{"train_examples": 203450, "targets": ["creature"], "num_classes": 12, "activation": "relu", "stem": "deep", "init": "torch_default", "optimizer": "muon", "lr": 0.0098, "momentum": 0.95, "adamw_lr_other_params": 0.0012, "grad_clip": 5.0, "final_lr_fraction": 0.1, "warmup_steps": 340}
Rows from block 8, named by matrix and row number. Each number is 500 + 40 x the weight over its row's rms, rounded and kept within 0 to 999. All counts start at 0. Numbers have three digits each. After the name is the row's rms in percent of the matrix's.
# mid20: scale 3 3x3 conv (model.blocks.8.mid.2.0.weight, 88x88x3x3), inputs 30-44, a 3x3 kernel for each
mid20.38 107:537513591489483516483543540507557449512557503453489494430460530390454501412487481528465506440477427498461415460471517481519524523518510534500589498558513512507541453413561527477546544469542463497504456455477501543500511509471467467474478499461503479507451411484430543484491515478438457439471493447482499517437458506527540570497479476453493480436482512495474489448443455493516499546545521583507517569546531
mid20.39 099:498496485528479521532473417512503531525447581486462512470449492481512564475490549502478476527555529514542538522515551500515519434440495509602547432452464557526486471534527462530537486500500513486474538501524497550493502470471503493474480436494440504447510509512517495547489494497501501487563518535493486481440540499568471456481532501473479484496457492443455480542518516501604505501493521514484497487517467
mid20.40 108:547507537419497532430473528480465561498396593522544486492453546395493511483502515413467539459507549529569603473516559574527535487467465555507507520492505475471535544428472552525424586517490470484485470496453510476459512492452524457488486530546497471462512530476474489530408516503461541474481517558478473468450456420510441448487521530497499519498450502480490493426505550500490559537475484564477512560448482
mid20.41 092:521499478616517495561513509448492469455493536463484513577605562640561557572613555555547497520503532520570475521506476505520533460427467538585454559521498491506440434506506540479520458455405500483493545516484523548501555532506534494529454447504529520567518557529506508557478471495474494487503507469506492439534518458463503399470473539470406544509419535488477525477514526474501459460506477495463500446536509
mid20.42 105:438450476463448417459442455528478515490449469520448453590522505530529504549502493457512474470565451528501520459496519511496521503548537539475544479473490537511552514452491454459474533479517518492528519473471522500528483474555517449528566487519492515509527478453496456483517514554523541533481547542482506476438516494475484502468457507450447448484474454533567488527579477480519521593485545492448517536512529
mid20.43 099:498519555544451523516512519502523507424544515456590547538491627503503580532491541465425508448469465488501479486503517514537470530517483527568558547552515533507491522514583502535501516544498506526518516493497495471449524446511478477482445486496478539523536514532501498564484467506466465430505413486476417503546557515559464506506556552468448476518491466515509601523518525507533469548506500485541499480511526
mid20.44 098:458518542420485552411435475452438423528452465604433493491482488487496479425516604419476590499572560496493488464485508492478555487464502531536565509495535523524493433549494531545572495493577490440478530517500526460486473439455532552500592582520460482518442439460566535545495463519464560474469548524587483519456487507531514569506453484488478531513448454546535510507525661524492524520548510485547538567526488
mid20.45 099:491433495497494493487470492498485470500417427491476487499467501427446514519513476453506530462590557494546535476477565527548522505491440489460467469455530478492501514509490500492501484467517541532488547534494479498527468461445515494523513461492490460483491509461495460497462613520494531572563568515457554428417516534446611504531524474533504512509497520543509470558544417464470548542541520594511474542496554
mid20.46 102:469465540492520511566609565499457503562508467479465512477448504490457490505529502555506450614512515561452480512540489532486521416469463552522454567518521451487486433481547458482552473527482398380509523519544512580521457493532458484508418542395494472574429462464471592517509500514478489532457418462531539516470504528485399455491496497498454455491477485472475581505512574571529502534508543451481534475499507
mid20.47 094:568503563453522537463497522546564541508444470523476579598540564506436469416460448454507494523473561444502510490481525525407499559527526490603538456531478495524532476551589506534586536618620496506504473507540480482520507507457463508484503465505488542535531471533490463489464537483537515554496527508482521483403489513456536522515522517548485513477525518501588512534516608515514560459537494494468448477474503
mid20.48 103:495483510495461472444418476458492572590613558536528561544592559513478582523548572406468566503566432470450480543514576572546566479539483460508415471472546449426498509520502467481503596499502507492456496513481492484505504546543550502619499539588504464497502483508504547447442436482442493473506464458469520488430519467481478450491508477513475439460398465495483486421456479429442468475516497467546584455475506
mid20.49 102:487449473528505472529514488427446526456509477504478445415467554473492459529533493389471527484492426475435475463508542559538535556518501513497492500567517466458452531482491495464536595518566499472474501506503520537481469473492485450476453543484548495489489554584460507515523548573532549524508520550463531560463515533487488508460456486499510472526523448558549486545490495503430494500490512479472518496490474
mid20.50 097:494473560481516506541461460457482563444408455447446520474595506479514492478510483468458502455582504516481440518507558479430508490513502515475497517496548555516508480418437501477545460489496506507517474516462563465519476507463433473442551451446534542504469500542510493545496505521496531521521484479463500449480529390512495461479521538505509499527531499404472518520600482507478489529490490498501460473495470
mid20.51 103:470509502482510494512490477435518576432498495469493550524442528487515477516584516558464447493526503474454435463474447511513495476523476458521517508475508500446521504530532435517535536560591535529437550499436493487413457550585492489522561538564516522494542519569499502479536535513401455475458422510461508498458537485505460522508532489426501479425477410429498500502511516506454428487550497478506553484520516
mid20.52 106:485544522503504487480448413489448452465473479511475519461441517411528485538507582490488466480508416577556487510497466509484489460504510542491486502509591538539536447513514494515518534506555501614620463526588424413432442443478495519539505511512471563564423507515464504416431499519442491465540520534416480537465502494506557503450493457461501413501487474518585596457478513455481501454486524503479502505495494
mid20.53 102:516497497489495467468555495528514557547557531534485482496523497540464477500569519551528508539547503491500464520506621527521559479460502466530394478482472538493568517468502458520509503504556505539487509429464431464488458480531487515491473470444459473443499480414433456440519479471484532511463460515452501467516505453473464511464499532484459487499486502482494508468523541466496470520545501528473460521504489
mid20.54 099:490471441565443425471545477472414481393436458611555552429453482439478473464494490469514430476454572473536515514511509510520548546476523526456467510496491485479496475506516496519460463472422535460448542516452563556473522494490492505502543528503545463464599523514490617530455558457530432445456492500458513478495469441501457435501534501489536498491503491462404417510511528454540554472472475481491484439503481
mid20.55 099:539500516503475527507485536605597514539532515580595500421433564475494517508490513464467528464460474499488521517519509476502517455474562473445478444453477443480495484496483528582526500480491445449500482478502515497482551540481537511522533507470561461481550463494450450497482516507515500486537450501451444501471492474470420410507485478459449461506510506487491462505508464547443497516498482519545513494526505
mid20.56 093:485494497470458493459515539511568543495525454595582630598493473462448503480479565544550488517454497528516417487498524530513569535545597479483499448493505485512502496529526443487511508493544482476500466459451494435447531475503469454454505493541497483540551532507544500513561579505524547541465527470448533466522484497463503453521479511448441531509482508525546506543543565520550525491482517482477475505487486
mid20.57 108:490544511511492491486505495484440529439499541512505518456593467609579386509433487556521556540556542459507492497503456501539501474523467507553494474496501466483525528519504524556439517514503523444501503500533456485494473468475493543473519466502506543509518483525529547527600520520530478493516477491562567460522507440537458437487536519493511528466529506447480535476479513529537488498456504499456501505481466
mid20.58 096:490507495471420531426504501494535520499556603507571518455493482540491518496446527502453472465538536519451471506518501538505509505456485497470492477503467472468525532536461566521467473468453509530493523501465469541494504498545485453574510448540535528470475489502441528539468454523505455538511490585506512399515487477470465527467492477529515537466490542483489415494534476443506435496459508489448484517502517
mid20.59 093:506516519522501532531530504487407381509435505485377458477642551542643589540577503486524500558506569539573509460490413513510475501521501497506523371419498486547536455486480444493464529453477503513459496521466508502489502574509536517479497514431525463460548512476470454425487522505491527482518471479464574540530527541546542494411470450520532534494454517462498535481462491450493529502486480481480475546511536
mid20.60 100:483503445503501482495467472501510454538576489468491474510481586426510596488524587526484486471444484491464482489544534488570554460490476439430458462525503521522461425473464528502487454428495448482490515506494509517536524587569512543488486532465474538534466518506517515442466469475492548549527500494489463467519524575528612479470489450507500480543453448504493466534424400454489464533513469515463449460528482
mid20.61 103:496503523482467448484490506494441438549498550603450524508509529536440483583496505514601493475461505494523536503498460509473459542519578512481491473445501482478543436468501494529522552515488475497508459551547525461494474455461557480481597574585468449480479492527486554623524507522562498445471489515499571544490497439552553505496508491518541480500451486445494476478515475430558459480505516498457480556494468
mid20.62 097:520551539476553511469511468466492531578528544497498405535504497535539507536531530609532489543588476536509456541533502518483464469437456490528481483518565506568607544520477527490483537513520477502536443503519520512572475488520519513515515482474473445539503460456494473483480476526444528516545483465462502552427500549413550526518617543518509470552509461525480528500484468493472500437473530474504548469496512
mid20.63 102:488463475519469511462458543524510554533415552483498496591515441546408416556634568495443451480464472549506479452427485538513557548495447538511493468559486437445481513502560601545544525546510449501525476516546526516542495489490447445497519488444473466497463493526468459481424551496518485509529571492526523511619497460520564482494431506545495559511485522576519532494503577528511527499533527515502494465435476
mid20.64 102:460482458521511475499467402503468460511424442521492561522515513506584531430470489584477493596533525480419472464456512485519480551556510475473512524486539532520466532543583475574577518530527493458462482509502470485494537474493519447476503533534514481473476429478525494537554451501572499572471476526546509502530491505516527494556480496498496429542530511441477512537502464544512497437496510478488498514471471
mid20.65 097:463478511464532579497510540505523437441425454519492521438542614503561627513614514511539501583531482599584530506495476476544453501519482519464508519524549543505485489495490500480479463491469448460540553523561536508466465478490512476449476516497482482534568492490476492497449514522509526399477513479362403506492506520438516432488478504496473497531531506450449496512512523523506497406530519530568559510495476
mid20.66 095:443457458480508592566574576522543482495541510519510516561500513518519486465483485559476501530482544505434442493530486471489458556536476547495509578526468510477521516492508499541468450512492456485485402509562535643555536593527478517477452602536446480492496459552581592557472495490474508507507429449551556504551575514510514526459412528465498529464511518424493473486504582462577559529546514471510511426546510
mid20.67 103:445481438541518464542560517476462484437478495517491532440425458423501468518502513470511555511531544432492482542543499507526484499496499525494543460453498458470488494480469521519531535504566504483452597518481641549418494483535634512512567471516479414455581443486534536490542488530528521504459488485482485502437523501483457501486530508471490533476547515484487478561513451555547472541502505537493511476518478
mid20.68 097:487454479509496506429479493447529537504512542548512516490414401504409419514413461518485548454511485477517556505502497555516495505537450554492479518491509432464489426386427458501378451477370463483489469505542454511503412518453540485515487489450461500496510507535500493564494479528513496499560505512452467499426473435479450441520539519555524505557521521504547505489527515472494444525499514499503531524509503
mid20.69 106:505563492528514445496462518560504483543440408583526528479447472491453530538477472505453500413469454446442582486494596504515572539528538530502467566515477600522492514552551557559530558524512508475495540454505458465470567505418527441435531468527572533489559496511535499498472470502498536526446494635530488531551525420544461444464503506514534494512489486509498445450463515423500506607529480504469491508496484
mid20.70 094:454472473459521478458487501473471493445508488451552460518469462495516532542548476525490506487439513502519560594548501591576498551463486442462516550541583447456472475532505511578505454476469509504540459512457485506504534453528533531501536502532538470520526471553463436560544527501538524544503527560592507473561501603520427482596494554530488546544457540516513467439536461459466472477500483503456480492499485
mid20.71 103:502515466496527492516462468478566503469495478474571637547463498530472584437436492559497488534455474490465394537512442478476516540616577425437489509527452529484454487490501475528556478469497477487538501547484481530508447528504440544473531472520477529477539601454500488517477492430464486509505465541483505644496498523560582417504483506537507523529512480531509457527464515482502494473532539464509537511538510
mid20.72 094:492484558434436476474507536507479518477503547533554458564567532527512617452467503518492529539564482523477503527485541489503563487487480546534477438513470552407470484668498533569475537561463496495505479442463536489495573520487523487517554509533510502492490496492518504497541491514543521505510529540546541485595557453462517546500499549503492491507516522497528532498497480479495515490513505534514505535532527
mid20.73 099:527519478523515549476499546438486512402499580490575564492556518570545443593516523453489504493464492491569660531531412515573554515455524540527488490508480479481456547493395606517443507471461484495441450512449461431454456485523421505534453537494516495468466471498477454557548472473556482509502527514485489446524460453470524463532530497444531525444482496463463485505542524513489529553525500490498483459503473
mid20.74 093:501504502489498501517497512464507469534511496489478523515512515566550509586591480448492455534496531529505599494518519491494473480500475497434492519488488497466453506546521468575556459469458490471496523504498543484486492506548542490549477520508485518509530462531464503461462456492531537500532522503467497497478502568579526528431481554500457543546525497456501463515515497469475448471489445468538495485540542
mid20.75 100:469474506527464505513505526551486483489476494515589571469491440464451470463451453461484482517464414632553546550449446518491475540530469575516535611506482475475468473441486531446452494469400508502496544444433473463462474510483451499492470535495489546450515466476523471461507454525569475453576463525545528537517539432490470560464468528486437523499517597474507523541485515570462525527569529493491488462562511
mid20.76 105:502490493442498539457532493482440522470504562456517529461447470507497557458541535476463395493503557525541550491543557498511502497440475523446425467496457452457483527504457573531349477479412622574557534504470453445450514480531533462456474491535593516522539517506556535454523479539512533438469503482501399512489536432436529520500479519523536530505550541531521494496502533430552527518527527518527508464497490
mid20.77 096:475584415513482493453511485468482465379444510439501424495543524572593516519591557515471450530382505513498535484515491487541465504539450507493480549431433479450486480460513487436445466449399528510589540523491503498455498504525493474499531541454480526513544480494501508487497530521461505533489619576511504438527493513581556539499542527491423498520510549476555545535517609517548521491472525515475521551495570
mid20.78 098:483494467483511541517545528376500473524533504477483475448486514504443442506479484526673566581492421496486512541505473462500483460518541457468493501476469509571626446459455475554514492545543462473473554530544533529557467519468510480529478511515498510502510522505496479493477582528550560496544481494466526518553538550539502513494541466497528510477484510455550470478549478525485513468481471496485510514553548
mid20.79 101:549506530509441540573553539550468459541474484562500508451500466517513465615491503441459486538593465514531461467473510536520522517472503495445491483489421500443422481484497494448446468534464563522497522521501619571533513479517490480531515552495552559461474515586524527512475471452441489412466470499535477518500529477457516527507472507501524481494507514531548484569492513542534526554517504497526515467519548
mid20.80 098:477493503515475455498548513450515475487599523367529474569550516559552521529558641474470514554502502456412403524522530528529545509549493520485487498485471498544506500462537493498551559512516525501497501500502481473471486453470498499509432504496453525489459486463506539489500548476556504513524505514529498508521499537514508552547537531479557475515524519471510533490526478487587480459459462480473473525474481
mid20.81 104:487489526517456581479451490509510520430525477449512491510460479572484469469487493507518524561567520528539610469509500511475471544462472498416467473474458448456392556487511493462432477549487494520490463526512499568551550493541457508544519540536489462527500498530516498548496500558537545507423525452534480509530457463498485507443493534494492491485492524490543513472475495480574563577499533550547499488469502
mid20.82 105:484501478529479467496497502487467566486547571421517506550563557519485484526564504480545481477504554428509544505535545500580465481548452551502473526536510496490437536500440501501431517521430473471464508501471487473414528480499513579585508434526504492526554498461503479483492509440468514544501512517538449462517499500502469449569481428489476478412498498424487521513465497503513554524456499518464488487474545
mid20.83 108:492502470522493469482493513521420443656467432507453452452533472493554531516469475512516532511477495431465476509517498486535545501548552499509520497494472540542510476497426496537540548508536505503530497510483490479473500424463451534506495505544512526518529600593511521535433503514502482479471508463482491491513502452497479509483500536550459486513482485476476429533504513473469475479472500536483481528555541
mid20.84 092:525571499473519523482527509429485457487508439495574476591556500600542544641585533482526537556580537532570498519513486509475447451522457509484487465512498481504555484474458508559511476536497485550477500503553464496556467488535499589557566523488512543511472477497525532523476456538485502549454488473536550529565489555538471473542506488544476499514520436497612510528542535494520489510471458486519517457468499